config.yaml
dataset: "numbers of one to four digits printed on busy colour backdrops"
hidden_act: "silu"
mixing: "mixup"
loss: "cross_entropy"
beta1: 0.9
beta2: 0.999
eps: 1e-06
Rows from block 6, named by matrix and row number. Rows with one number belong to one channel. Each number is 200 + 20 x the weight over its row's rms, rounded and kept within 0 to 999. All counts start at 0.
# convs0: first 3x3 conv, stride 2 (model.blocks.6.convs.0.weight, 240x128x3x3, standardized in use), inputs 48-55, a 3x3 kernel for each
# convs1: second 3x3 conv (model.blocks.6.convs.1.weight, 240x240x3x3, standardized in use, transposed), outputs 48-55, a 3x3 kernel for each
convs0.123,174,216,176,214,190,202,192,205,190,225,206,199,214,201,189,212,198,189,200,198,210,209,212,207,217,203,205,203,177,184,174,185,186,184,182,184,184,162,177,183,169,186,168,175,181,222,203,199,190,204,195,191,204,195,180,197,185,173,190,177,180,188,189,233,237,235,238,234,242,239,247,239
convs0.124,207,237,219,206,237,235,195,215,213,224,212,225,213,204,215,226,203,222,250,239,237,240,207,218,212,223,220,205,192,189,191,190,206,203,215,210,280,298,214,335,265,268,262,293,230,224,231,212,242,199,202,249,235,227,229,224,204,253,203,236,223,223,213,214,209,199,213,211,196,212,216,204
convs0.125,191,191,189,203,217,207,201,193,201,186,189,194,180,180,169,197,186,192,181,203,209,244,256,258,220,236,253,204,221,208,218,232,224,204,240,204,166,148,169,184,188,184,207,188,201,203,203,191,183,182,174,167,157,157,172,175,180,164,186,175,181,190,188,192,204,202,187,199,197,194,201,198
convs0.126,209,202,211,199,229,190,206,211,204,207,179,187,205,212,177,209,206,209,205,191,200,211,186,202,201,211,213,200,216,211,201,188,206,196,224,202,298,362,314,354,293,367,265,339,314,206,215,193,216,202,202,202,209,190,216,220,220,236,203,231,207,223,229,204,200,204,198,200,200,197,208,209
convs0.127,217,181,178,211,204,181,188,176,180,207,199,193,204,199,193,204,206,190,193,205,217,209,205,213,192,212,214,192,204,198,204,209,221,178,181,184,168,160,178,163,188,180,171,163,193,200,221,218,198,223,213,153,169,179,207,195,211,204,207,213,200,180,199,161,156,144,157,168,164,138,153,152
convs0.128,205,221,207,214,192,239,209,230,216,203,217,216,206,215,215,190,216,193,185,177,189,208,212,205,203,203,210,224,220,226,233,221,231,223,228,219,162,127,163,146,145,150,176,144,169,215,221,211,209,220,202,185,196,184,184,190,184,178,186,174,182,193,185,223,219,218,223,221,223,219,217,218
convs0.129,197,202,192,211,208,209,199,204,183,214,221,196,214,221,210,193,211,197,198,225,212,216,219,227,185,219,207,192,197,195,207,180,209,203,190,196,209,195,207,172,174,198,184,177,185,212,221,220,210,219,223,214,222,220,201,198,197,198,209,200,204,203,198,210,213,208,206,209,209,201,204,199
convs0.130,207,193,207,206,210,210,220,224,216,188,190,192,190,208,198,208,199,205,184,199,199,186,199,186,174,194,191,197,203,200,176,196,190,186,193,201,221,221,222,214,223,217,206,216,218,209,224,177,212,217,187,215,225,206,216,232,217,222,220,227,209,235,226,194,194,185,185,191,180,190,193,190
convs0.131,210,204,206,191,202,193,197,199,202,160,188,184,179,189,201,173,180,199,195,185,216,197,173,202,181,179,202,180,190,189,187,199,202,178,197,194,191,194,195,182,203,186,194,198,192,209,228,228,220,231,229,205,219,214,194,215,221,212,214,226,217,222,225,209,205,207,209,206,213,210,209,217
convs0.132,191,210,208,166,206,193,160,175,183,208,211,216,217,205,234,203,212,200,216,183,209,206,173,197,218,195,209,202,212,228,202,207,211,193,207,205,189,180,188,196,199,188,215,192,215,229,226,220,211,218,210,211,210,205,176,195,187,193,200,210,200,203,198,191,184,188,184,177,183,190,185,190
convs0.133,215,226,193,194,214,203,217,221,194,188,192,182,176,184,189,177,180,185,213,161,219,229,177,216,200,163,202,207,204,212,206,206,223,207,200,210,161,147,176,152,151,174,161,153,168,231,237,225,205,215,209,212,223,221,194,196,216,195,207,228,199,196,212,212,216,219,211,207,221,212,212,215
convs0.134,220,209,206,208,191,187,211,189,196,191,185,182,181,171,191,180,156,174,200,177,185,198,203,188,193,187,189,195,200,216,210,217,220,202,204,204,125,123,123,114,132,125,120,118,125,248,244,237,227,230,217,226,215,212,209,207,204,208,240,217,202,211,200,195,201,202,202,203,206,197,202,201
convs0.135,219,202,213,211,211,207,223,215,220,210,197,211,226,200,222,203,194,211,184,172,199,181,171,194,186,175,195,188,177,200,186,179,193,194,184,204,198,204,203,174,189,180,188,196,194,229,212,216,229,198,216,203,196,199,218,219,231,220,222,239,216,220,231,216,227,223,220,234,227,220,229,226
convs0.136,197,233,199,220,227,189,192,230,211,181,184,164,172,194,175,187,188,170,189,205,205,203,201,217,208,202,204,185,191,183,162,162,154,194,173,174,194,202,195,195,196,195,199,202,196,203,205,220,186,218,196,185,197,208,184,180,179,166,166,183,181,186,184,190,181,180,175,159,171,166,158,163
convs0.137,211,203,203,199,213,210,199,202,197,178,184,183,208,186,206,204,189,209,190,204,204,190,171,187,188,169,196,224,212,224,210,200,213,210,212,229,203,210,202,196,194,209,204,213,207,186,197,202,193,201,200,200,199,210,200,206,213,186,198,214,210,213,229,204,194,205,196,183,195,204,192,200
convs0.138,187,191,187,198,198,200,193,195,203,207,204,207,215,212,217,213,207,224,188,208,208,193,193,198,183,197,191,232,221,241,219,224,232,217,219,241,204,198,200,178,190,168,187,189,192,202,181,188,201,177,190,192,175,193,210,194,204,220,203,216,216,205,218,213,222,212,218,227,217,218,223,216
convs0.139,189,206,193,197,192,184,190,209,213,190,192,183,182,196,188,189,207,192,207,217,223,214,202,225,208,199,213,198,181,186,188,172,167,191,170,178,195,200,201,197,193,191,202,208,199,195,199,217,203,221,199,194,204,205,213,204,205,195,198,209,205,209,197,174,163,168,162,144,158,167,158,168
convs0.140,188,206,193,190,200,190,174,195,184,194,172,188,146,161,147,183,168,175,187,185,208,204,190,210,217,220,233,186,196,210,190,212,193,197,196,208,199,195,186,201,201,183,189,191,200,169,188,182,173,190,179,159,182,172,218,213,182,212,212,180,194,188,180,210,211,207,207,201,192,205,203,192
convs0.141,205,206,208,218,217,209,209,211,199,185,178,187,180,163,186,178,170,194,212,200,206,197,218,196,196,215,199,187,200,205,213,214,206,207,203,215,166,161,163,146,183,146,166,163,162,225,218,222,221,216,201,205,204,196,193,205,212,195,211,204,201,211,204,209,207,207,201,202,200,205,201,204
convs0.142,202,214,201,234,224,227,209,211,198,176,170,187,169,173,178,206,197,216,207,209,198,204,215,198,210,219,203,191,207,201,208,204,198,190,183,181,187,178,180,179,213,178,188,191,182,237,221,227,225,213,198,222,212,201,199,192,202,187,195,202,206,218,213,197,196,200,198,202,202,205,208,207
convs0.143,195,172,171,209,178,160,218,189,162,219,213,227,217,204,218,199,213,217,202,189,195,189,206,200,196,185,201,199,214,210,218,199,213,206,214,207,187,199,196,194,205,201,183,206,193,216,252,236,216,221,235,210,218,204,197,203,197,190,198,215,193,200,212,199,201,213,192,204,211,193,204,210
convs0.144,218,205,205,231,210,240,229,218,222,181,176,178,177,171,170,201,177,185,194,189,206,199,200,196,211,189,215,165,196,184,189,197,189,175,195,180,183,183,185,188,208,193,184,190,193,209,214,214,212,212,200,202,199,189,200,195,208,204,218,227,211,224,230,194,194,200,192,194,202,193,197,198
convs0.145,220,215,202,203,198,202,207,223,202,236,220,229,221,214,227,224,207,217,225,212,212,231,204,200,196,190,201,180,159,175,177,186,152,179,171,161,220,195,206,195,187,175,207,169,186,222,212,234,233,224,243,221,207,229,202,202,194,184,198,179,201,183,174,209,205,209,210,207,199,215,207,198
convs0.146,214,214,199,223,206,208,204,196,186,191,179,186,174,160,178,180,169,180,198,206,209,206,189,206,199,206,214,181,189,188,195,199,193,202,191,208,190,182,180,176,165,179,177,168,177,191,202,193,202,220,207,192,210,194,210,204,201,202,208,198,204,202,186,191,187,189,184,178,179,188,182,183
convs0.147,192,194,191,193,189,189,216,211,200,191,187,191,190,173,178,207,199,195,214,180,219,198,169,192,209,163,217,222,203,223,212,217,208,206,216,217,168,180,182,183,201,190,185,195,201,184,203,217,212,220,227,194,202,211,179,168,212,189,211,238,199,205,235,195,198,200,206,202,202,217,213,213
convs0.148,171,176,172,194,202,193,214,170,191,231,219,219,230,208,219,227,220,221,220,229,229,213,230,221,219,236,228,217,208,218,221,204,179,204,200,196,189,179,198,191,188,185,199,188,188,252,220,217,217,188,190,216,202,204,154,146,152,156,167,147,153,143,142,213,226,222,212,233,226,206,222,216
convs0.149,207,185,199,194,205,196,206,194,203,199,184,200,211,195,202,195,182,198,190,178,213,189,177,212,204,192,216,196,198,205,197,190,200,196,202,208,193,189,205,175,179,183,194,195,200,234,222,221,227,210,214,207,201,199,199,191,204,196,191,205,202,188,206,214,227,224,218,227,223,214,220,215
convs0.150,217,219,218,230,204,245,213,226,214,168,193,196,213,201,208,210,205,210,183,173,198,175,156,169,174,173,187,189,210,194,209,209,203,186,188,182,165,169,163,167,188,166,180,193,189,186,202,189,208,237,211,201,216,204,202,194,184,191,201,166,177,189,169,212,214,211,211,210,209,199,199,201
convs0.151,217,199,199,192,191,186,181,181,180,180,177,199,215,219,220,225,222,211,193,207,190,193,209,193,197,201,200,195,206,205,203,180,192,199,212,197,201,185,189,192,195,198,190,205,201,198,200,187,257,224,233,238,229,221,204,193,192,184,196,191,199,201,202,209,204,203,193,194,192,192,192,195
convs0.152,229,231,221,189,205,192,200,206,206,206,206,207,180,178,197,192,188,198,222,219,235,225,207,217,212,201,225,204,219,210,209,224,235,206,232,209,223,226,203,257,239,238,247,239,213,200,195,198,202,196,202,171,175,171,218,224,198,264,207,234,228,230,210,183,182,196,188,187,198,192,196,203
convs0.153,216,208,212,226,205,228,201,214,212,188,208,187,209,218,220,196,185,193,205,197,194,196,185,188,168,166,159,204,194,189,214,211,203,204,222,205,212,231,221,214,225,221,209,221,214,218,224,193,243,214,199,222,206,200,262,275,281,288,256,309,257,272,267,175,178,182,186,187,182,200,196,193
convs0.154,188,174,179,180,174,176,173,170,184,181,192,193,193,195,192,192,211,204,197,185,213,214,198,214,191,185,199,199,204,197,210,209,212,209,205,205,174,155,178,174,173,170,164,137,158,210,208,205,210,226,198,187,205,188,192,187,193,207,203,198,193,191,194,207,202,207,199,191,199,199,194,200
convs0.155,204,195,188,187,204,178,179,197,184,175,174,184,200,209,204,214,232,220,194,207,210,200,200,196,193,208,208,216,220,226,214,219,216,210,200,209,206,209,206,221,221,203,202,198,187,178,170,179,168,184,175,181,181,188,186,222,184,194,229,185,202,215,187,198,199,198,206,203,210,200,201,195
convs0.156,176,205,218,200,214,226,208,205,218,201,206,203,212,196,208,200,199,209,213,213,195,200,204,196,211,227,205,187,202,202,212,194,187,189,183,185,207,207,174,208,179,164,192,169,161,270,225,201,231,173,169,224,196,196,191,185,170,197,194,186,195,177,171,197,199,199,204,210,211,207,210,209
convs0.157,204,226,200,203,210,216,188,218,202,168,169,178,155,164,153,182,160,193,197,196,199,192,205,194,205,205,217,181,188,182,199,208,205,199,192,207,229,216,224,218,217,217,214,218,220,216,225,198,197,209,193,203,207,207,212,218,208,214,215,214,206,213,203,201,200,199,195,191,193,199,197,200
convs0.158,240,221,203,247,199,235,246,248,239,196,179,161,206,176,174,206,201,186,201,219,193,222,208,205,195,207,188,195,186,186,180,170,174,189,179,176,193,163,176,198,185,185,194,187,191,223,208,169,255,211,188,207,194,185,210,198,180,227,203,204,228,234,218,196,195,205,182,183,194,186,185,195
convs0.159,184,212,189,185,224,197,192,210,192,194,186,199,192,192,194,193,195,198,202,206,211,227,209,225,224,226,232,195,189,202,195,202,195,201,196,204,137,129,138,149,128,140,162,148,165,205,216,205,209,220,207,198,216,215,186,190,189,190,191,196,196,190,192,201,198,200,195,191,192,191,187,187
convs0.160,205,230,215,212,204,212,216,224,228,190,191,194,186,197,190,193,205,191,197,191,204,204,182,198,194,186,204,192,187,180,181,197,163,194,188,186,158,137,137,144,117,146,155,138,147,214,213,226,228,244,231,217,231,229,177,170,168,166,167,165,175,165,157,194,196,186,196,194,189,190,191,186
convs0.161,230,249,223,233,218,218,217,236,200,184,192,190,194,199,189,203,196,206,222,181,219,228,174,224,188,167,214,218,188,217,222,197,209,204,211,224,221,215,186,207,167,175,203,189,188,247,216,213,221,194,183,191,169,186,237,241,230,204,195,194,200,203,186,196,199,197,202,209,204,221,226,216
convs0.162,201,183,205,187,194,202,212,196,198,197,213,197,213,205,205,204,189,197,195,196,196,191,197,187,188,188,195,202,200,214,229,213,227,212,214,230,190,202,195,191,215,192,196,208,201,208,205,188,223,180,185,196,199,193,224,243,243,258,270,267,255,263,261,190,183,189,189,186,194,195,196,204
convs0.163,179,199,196,191,193,198,185,187,194,212,200,210,219,201,205,202,206,205,214,228,204,202,229,210,221,249,223,194,210,211,213,198,202,198,208,191,200,209,182,208,207,196,191,206,187,261,245,204,267,211,204,247,223,196,190,198,187,196,206,197,198,196,191,204,208,206,196,201,201,200,209,208
convs0.164,189,181,189,181,192,178,184,172,196,186,207,198,205,203,203,195,193,189,201,193,193,206,170,176,181,163,175,162,178,166,173,204,179,204,188,189,220,229,207,207,202,181,177,187,168,221,214,221,243,229,245,235,231,222,223,208,214,198,196,192,186,189,167,207,206,208,215,218,215,224,226,224
convs0.165,206,216,198,205,196,196,197,203,198,189,196,189,203,202,202,194,199,201,208,192,208,211,188,197,206,192,199,194,206,194,186,192,190,210,193,201,210,215,208,202,215,202,205,199,203,183,189,192,179,194,192,192,198,206,236,226,219,235,214,225,226,208,209,187,171,183,204,187,197,213,196,208
convs0.166,206,191,197,209,195,196,190,196,195,210,212,208,217,197,218,215,205,202,200,208,204,231,215,215,225,213,227,210,216,225,202,214,225,197,222,210,170,137,170,130,134,146,154,139,160,189,193,194,177,202,186,192,192,199,171,179,190,158,182,176,176,177,182,206,181,180,193,162,162,187,161,162
convs0.167,170,172,158,163,176,181,181,180,175,213,198,201,195,201,183,224,187,213,223,229,234,223,220,223,225,249,237,210,218,223,210,200,224,211,226,217,225,241,204,255,214,225,217,231,208,244,240,227,230,221,224,221,218,218,186,184,184,191,186,185,192,188,190,234,240,234,235,239,238,231,238,233
convs0.168,166,182,192,174,194,185,181,199,185,205,191,200,199,212,180,208,210,212,201,193,195,203,182,193,215,208,200,207,212,191,217,207,215,205,219,213,230,284,244,287,260,300,263,318,274,197,222,206,244,228,228,234,244,222,204,218,218,236,205,247,239,240,252,204,198,205,200,195,198,203,204,209
convs0.169,221,200,207,212,194,197,208,213,207,203,205,186,210,169,213,184,172,181,195,167,173,197,157,164,209,170,178,201,202,202,195,222,203,208,216,206,155,142,131,146,176,138,154,137,150,225,227,217,197,239,203,197,192,198,171,176,150,170,198,164,190,187,174,198,187,194,171,165,177,167,169,179
convs1.123,202,198,201,195,176,189,209,195,203,208,208,208,205,206,206,195,198,200,193,185,198,189,189,208,194,195,209,192,192,190,219,200,204,202,190,198,199,196,188,192,189,178,176,179,176,199,192,187,205,200,193,200,196,191,201,200,199,210,207,210,197,201,206,198,206,209,196,201,202,198,204,197
convs1.124,194,189,187,200,201,194,193,195,198,206,200,193,204,198,190,192,187,186,208,196,208,221,220,223,186,190,189,202,177,169,156,155,164,190,184,189,199,196,203,206,192,198,191,179,185,177,176,185,168,163,178,176,174,192,184,197,195,194,193,193,181,183,183,195,193,195,191,193,188,185,179,173
convs1.125,209,208,213,201,200,208,220,210,216,201,199,198,202,200,203,201,201,204,203,202,196,181,186,176,187,179,168,198,198,197,207,216,207,204,210,213,182,181,190,190,180,185,223,210,209,222,216,214,227,223,217,228,222,221,215,202,191,223,218,204,221,218,205,197,195,194,205,204,204,199,198,199
convs1.126,207,206,200,220,222,200,209,215,202,213,210,202,209,211,205,200,202,199,198,200,206,217,220,215,188,194,192,195,190,184,180,187,183,186,188,189,214,207,211,219,206,205,214,200,199,195,188,192,188,174,186,193,193,199,194,201,186,191,196,184,181,191,186,204,200,200,197,196,193,195,192,189
convs1.127,199,185,184,175,182,186,184,181,187,213,208,202,211,208,207,208,209,213,231,222,199,235,227,215,223,200,203,206,217,206,216,234,226,234,252,249,198,213,226,181,192,202,179,188,200,211,203,204,191,208,202,197,218,203,199,195,208,196,181,204,197,182,194,204,202,201,210,210,216,204,207,217
convs1.128,194,192,181,189,191,189,191,191,196,220,224,230,216,223,230,213,223,228,196,183,167,174,177,171,186,195,199,201,207,201,226,214,207,201,184,189,179,182,186,164,175,178,191,206,207,185,181,168,186,191,172,195,196,181,190,179,180,188,173,170,198,196,190,217,233,240,230,249,248,224,238,233
convs1.129,202,199,193,198,187,182,205,195,200,212,202,197,207,198,192,200,197,196,202,195,191,206,203,200,214,207,208,216,218,215,220,207,206,220,204,203,184,187,195,175,181,196,186,187,194,191,202,195,177,195,195,178,187,190,205,203,212,209,205,216,212,207,206,208,200,193,206,198,191,203,198,189
convs1.130,229,226,215,219,213,212,201,198,209,197,210,204,192,201,197,186,197,197,222,227,236,230,241,248,210,226,230,201,216,211,207,211,213,195,208,215,203,213,201,202,207,203,191,206,212,205,207,203,205,205,204,201,207,207,197,196,192,207,198,204,199,209,204,186,202,198,190,201,197,194,202,193
convs1.131,202,193,180,203,196,187,200,201,204,183,185,180,173,180,176,173,183,183,234,219,209,242,222,218,245,231,217,183,197,206,186,183,196,186,192,196,189,198,197,185,206,205,196,219,214,202,211,213,203,202,203,195,204,200,186,190,197,185,183,190,194,192,184,177,181,187,169,179,187,187,198,203
convs1.132,207,213,220,200,204,215,208,211,217,194,192,199,193,190,200,198,191,199,207,225,229,209,222,218,201,210,190,194,194,202,188,181,187,192,176,191,201,209,224,197,214,227,199,209,221,200,194,199,202,197,202,210,199,207,220,227,223,218,218,215,207,199,197,199,198,206,200,203,211,201,203,213
convs1.133,191,187,185,180,167,173,204,180,194,200,196,199,192,195,200,182,189,197,211,200,188,198,206,188,212,205,199,216,220,219,208,182,201,211,199,203,180,196,201,188,206,201,181,191,181,180,180,182,161,166,161,177,178,179,195,201,205,203,203,201,203,203,191,199,202,205,196,207,208,190,205,208
convs1.134,167,168,173,153,149,163,179,177,186,211,217,221,208,211,217,203,206,210,185,175,169,172,151,163,183,183,180,221,234,226,228,228,232,232,239,231,184,188,192,191,190,190,218,224,210,198,199,199,189,198,188,213,211,208,212,211,199,220,213,201,218,212,196,219,228,227,224,229,228,214,220,219
convs1.135,190,201,183,199,216,199,183,187,164,222,216,211,203,202,199,193,197,203,232,220,204,229,225,212,222,232,214,163,184,203,208,228,236,195,211,215,209,196,179,186,187,173,211,208,200,191,223,212,213,253,234,195,221,209,222,239,214,219,224,224,219,229,229,206,205,207,189,187,190,185,186,190
convs1.136,204,205,203,201,203,208,203,197,202,193,190,192,184,180,186,190,187,190,212,213,217,217,213,231,213,205,210,206,198,207,173,154,162,199,185,190,220,204,204,224,197,205,235,218,210,197,189,189,189,181,190,195,191,204,209,208,217,194,182,194,197,192,186,188,194,190,187,194,194,181,187,186
convs1.137,226,221,223,222,219,226,218,214,223,187,184,178,187,181,173,186,183,174,215,202,199,207,196,206,202,195,194,164,163,159,149,128,146,174,162,165,200,203,208,213,215,219,216,216,210,204,204,203,188,189,197,207,204,209,182,184,178,192,183,179,181,182,182,194,193,189,194,185,184,201,196,193
convs1.138,197,205,199,203,203,192,189,199,193,195,184,174,191,183,176,201,196,193,212,205,199,190,201,198,186,211,202,195,215,222,220,233,235,226,236,234,194,196,194,193,192,199,183,182,197,216,242,223,224,241,218,210,229,214,212,234,227,229,244,241,228,244,244,183,171,174,165,153,161,187,181,187
convs1.139,210,213,213,207,197,213,215,207,216,171,172,175,164,167,173,167,173,178,217,220,223,220,218,244,217,206,222,200,194,195,171,163,163,188,181,179,210,195,199,215,193,202,224,206,202,194,198,188,195,195,189,201,198,191,216,212,225,203,191,205,214,209,207,177,180,171,180,187,179,168,181,180
convs1.140,219,248,230,213,230,219,205,206,197,224,221,225,210,206,211,217,212,217,204,220,220,199,204,211,205,200,206,185,178,193,162,142,153,161,162,179,192,190,205,140,137,157,194,192,202,204,210,212,199,204,205,188,185,183,218,217,226,196,200,207,194,190,193,187,187,197,186,181,197,193,187,199
convs1.141,171,169,175,183,185,184,170,187,173,246,258,276,237,249,265,240,254,267,221,217,217,209,219,210,209,221,223,201,231,219,222,256,246,210,226,231,101,102,100,126,146,127,123,153,129,168,179,172,184,204,203,171,183,175,131,153,131,135,139,132,154,185,148,238,269,275,255,270,290,240,267,271
convs1.142,194,223,215,203,228,225,198,216,208,210,220,231,215,228,240,218,230,240,212,206,198,203,203,194,195,204,195,184,180,183,186,176,179,192,186,193,139,158,159,142,171,164,160,179,168,211,212,220,218,225,234,196,209,214,160,188,167,171,195,181,173,181,160,203,223,232,216,238,248,212,236,245
convs1.143,202,192,190,196,205,193,183,192,183,212,210,199,204,209,201,200,208,202,188,172,173,193,188,187,157,166,168,178,208,191,201,223,208,208,211,212,188,179,172,191,191,184,170,178,172,197,200,188,213,216,197,213,211,195,170,163,160,174,174,163,172,180,169,218,217,209,211,216,205,202,208,205
convs1.144,185,222,212,197,234,229,207,217,206,194,198,204,189,195,206,194,200,211,188,191,191,180,187,193,181,185,178,190,186,196,184,182,193,186,186,194,190,198,207,173,189,189,201,214,209,212,203,228,209,218,232,207,213,222,187,201,195,183,196,203,195,202,198,178,183,186,178,189,197,183,197,203
convs1.145,196,189,208,212,198,205,205,200,211,206,214,219,203,211,214,208,213,211,204,199,195,203,206,193,199,211,210,197,210,172,228,262,225,173,187,182,175,169,196,198,199,226,211,208,227,177,189,184,200,213,211,185,194,199,199,201,211,226,216,214,190,183,196,215,221,235,201,199,208,220,219,222
convs1.146,207,204,214,211,206,223,216,218,225,162,164,162,168,172,173,167,173,173,215,213,219,203,205,224,214,210,217,182,173,166,180,168,173,192,193,185,239,240,252,267,253,269,241,236,241,190,194,196,193,201,203,184,185,193,232,232,240,236,223,226,207,198,209,157,149,156,151,140,153,165,157,165
convs1.147,201,210,181,209,243,215,218,221,199,179,171,185,183,173,185,189,183,191,192,190,168,185,193,179,207,206,188,195,203,203,188,195,206,177,177,184,251,247,247,232,221,220,233,229,225,200,188,199,189,196,196,193,196,201,229,226,210,213,216,205,226,227,213,162,142,155,161,139,150,179,162,170
convs1.148,162,175,171,178,188,179,179,178,166,197,195,201,202,207,208,193,197,201,176,181,175,188,184,175,192,185,178,201,202,195,230,263,251,185,214,203,187,186,187,198,205,197,189,202,208,204,215,196,210,225,209,196,204,182,212,226,219,208,229,210,186,190,186,192,195,201,196,203,204,200,206,204
convs1.149,185,199,185,190,203,186,181,181,158,211,202,198,200,196,189,198,196,198,220,212,193,210,196,183,228,221,198,167,192,198,208,237,226,183,210,204,194,197,184,146,162,146,205,214,200,195,215,208,206,238,216,185,203,180,202,223,195,191,202,193,208,224,210,191,188,187,188,190,189,187,188,190
convs1.150,194,206,209,206,220,220,201,213,207,221,224,230,219,217,222,224,218,221,220,221,222,216,209,205,226,222,219,182,174,180,186,172,188,193,183,191,210,199,203,200,191,202,208,206,210,194,190,193,199,203,216,210,205,210,215,202,197,207,199,198,220,220,209,213,225,235,213,219,228,214,214,215
convs1.151,224,226,209,193,201,188,183,197,199,189,191,185,187,195,189,179,192,193,217,220,211,208,217,224,190,202,186,180,220,188,232,259,230,193,199,166,221,207,195,193,196,196,179,179,166,206,224,207,216,229,202,201,204,191,206,210,192,187,203,184,175,196,209,193,186,186,186,186,189,191,193,199
convs1.152,184,191,176,199,223,201,198,197,196,201,202,214,212,213,212,207,200,206,223,242,237,220,214,224,214,214,208,189,194,179,201,217,202,188,197,182,230,234,232,194,203,227,230,240,259,180,171,174,179,175,176,171,162,166,192,212,210,168,201,197,203,233,218,194,188,201,203,200,208,200,200,205
convs1.153,195,193,192,182,193,192,177,188,198,188,189,185,194,191,185,190,194,189,201,202,210,215,215,223,194,207,214,178,211,216,193,221,229,199,231,213,210,198,188,219,214,206,200,197,199,200,217,221,190,209,214,190,194,202,186,196,188,185,198,194,203,216,200,192,203,203,203,211,203,205,210,205
convs1.154,208,204,209,207,191,192,214,202,212,218,215,224,210,208,215,210,208,214,205,189,186,202,193,184,197,182,182,194,183,185,190,159,169,196,187,189,199,203,211,212,207,210,215,208,200,190,196,188,195,187,182,196,195,189,206,195,202,201,191,195,215,207,201,203,207,208,202,204,204,201,205,203
convs1.155,215,220,217,193,187,189,204,192,191,236,219,221,218,195,208,221,207,219,206,223,223,243,241,236,235,217,209,225,223,222,199,178,177,197,179,195,238,230,238,185,165,208,208,178,197,191,189,198,185,177,182,193,175,183,241,240,243,209,166,210,206,180,210,245,229,222,216,192,198,211,198,207
convs1.156,190,185,206,217,204,220,221,215,223,189,183,188,183,184,187,177,178,181,175,182,201,192,203,209,173,197,205,169,165,182,222,257,263,187,244,206,161,162,172,193,196,199,186,207,217,203,206,186,216,231,223,211,229,209,174,207,195,174,212,210,189,187,200,195,197,207,191,206,208,199,202,201
convs1.157,214,224,215,214,219,216,204,213,214,203,217,218,207,216,218,206,216,219,214,219,225,203,218,225,196,204,203,170,145,155,155,112,132,159,131,144,190,203,212,213,219,228,202,208,208,224,222,222,215,209,211,212,203,210,194,215,202,215,228,218,182,203,189,189,202,207,187,196,203,197,201,204
convs1.158,204,203,208,201,203,215,190,176,190,193,184,189,200,196,197,209,207,211,198,210,197,197,204,202,194,192,191,177,204,189,206,254,255,136,184,163,208,203,214,203,199,218,189,190,198,223,228,212,218,217,213,215,204,198,227,234,217,212,225,216,177,210,206,192,192,201,205,203,211,213,213,221
convs1.159,179,177,188,169,157,182,196,187,200,205,209,209,200,206,207,202,206,207,219,215,210,216,208,207,220,201,195,176,169,183,155,136,159,178,172,176,206,210,215,212,213,217,204,205,203,185,179,192,176,171,179,189,185,189,175,168,177,195,182,191,187,190,203,193,202,206,189,197,203,196,199,203
convs1.160,183,190,190,189,190,199,199,185,191,185,189,186,181,189,186,175,183,184,197,196,193,192,190,200,196,190,192,187,193,201,162,156,168,187,191,187,191,178,190,207,186,194,218,202,192,216,231,230,211,225,224,208,217,211,209,217,213,220,217,215,205,215,204,174,179,180,173,179,182,173,180,183
convs1.161,189,165,193,212,224,227,229,250,231,202,202,198,191,190,180,187,187,175,198,195,187,199,193,187,199,215,193,179,156,136,202,213,217,169,208,190,201,209,207,221,206,204,233,215,228,192,179,184,212,209,209,225,227,208,178,205,204,173,221,219,218,227,209,202,201,204,192,199,192,192,194,185
convs1.162,201,216,197,205,245,222,200,226,213,185,192,195,195,206,201,204,219,218,212,221,206,222,224,222,207,226,218,170,206,208,219,273,269,197,270,237,209,214,199,217,230,215,207,226,223,192,207,204,182,216,212,196,210,203,177,194,196,173,193,202,199,213,216,186,196,203,195,202,200,205,211,210
convs1.163,213,196,190,232,222,202,206,201,202,197,178,174,181,172,175,174,167,173,214,199,208,221,216,211,181,178,180,160,186,175,196,236,230,184,211,175,192,182,182,215,207,203,189,196,184,201,227,202,214,235,220,219,227,211,171,182,184,176,192,192,173,193,204,189,166,169,177,162,165,175,162,174
convs1.164,215,215,203,225,221,194,212,218,206,198,198,195,197,202,197,186,193,192,212,205,200,215,222,210,218,234,227,182,180,173,192,174,168,185,191,189,203,195,201,206,195,204,219,201,211,192,194,195,204,195,203,204,206,201,183,191,192,224,231,220,214,210,194,206,209,210,199,208,204,194,200,194
convs1.165,222,219,216,212,211,196,198,203,216,185,184,186,180,179,184,182,184,188,204,203,199,232,211,202,224,194,180,181,186,195,192,216,208,183,188,166,239,243,235,244,258,252,231,246,235,191,194,202,198,199,200,186,186,187,213,213,221,201,208,215,194,197,193,200,192,194,179,171,177,204,203,212
convs1.166,189,190,193,168,164,171,193,175,183,188,192,201,183,188,195,196,201,212,193,187,188,180,161,165,183,167,163,196,204,219,188,204,207,208,223,215,195,180,202,213,204,208,213,207,200,213,222,232,215,226,230,213,213,211,208,207,203,211,203,201,214,196,190,204,207,209,198,204,208,215,219,228
convs1.167,214,224,214,229,237,221,214,219,212,201,185,182,198,187,183,193,184,184,196,214,225,202,224,235,188,200,208,191,169,165,163,142,143,182,159,160,192,200,214,207,200,202,199,179,173,175,168,175,179,159,167,179,169,168,185,196,207,199,192,206,193,200,198,200,188,179,199,199,187,188,186,182
convs1.168,216,217,211,226,231,211,216,227,217,199,193,181,192,189,182,188,183,179,194,193,209,207,219,217,178,187,196,196,209,196,188,203,197,194,203,196,222,210,209,224,209,213,203,198,201,195,185,190,187,181,198,199,198,199,207,213,198,199,201,200,182,195,187,195,195,188,193,194,184,190,185,180
convs1.169,199,217,202,196,200,194,194,197,189,195,197,189,191,196,194,190,200,202,175,179,173,195,167,174,191,184,190,142,183,161,239,310,266,216,255,206,190,182,170,198,207,184,194,208,194,229,235,210,242,252,223,230,231,205,192,186,179,187,180,186,191,190,193,198,196,193,187,187,193,190,194,202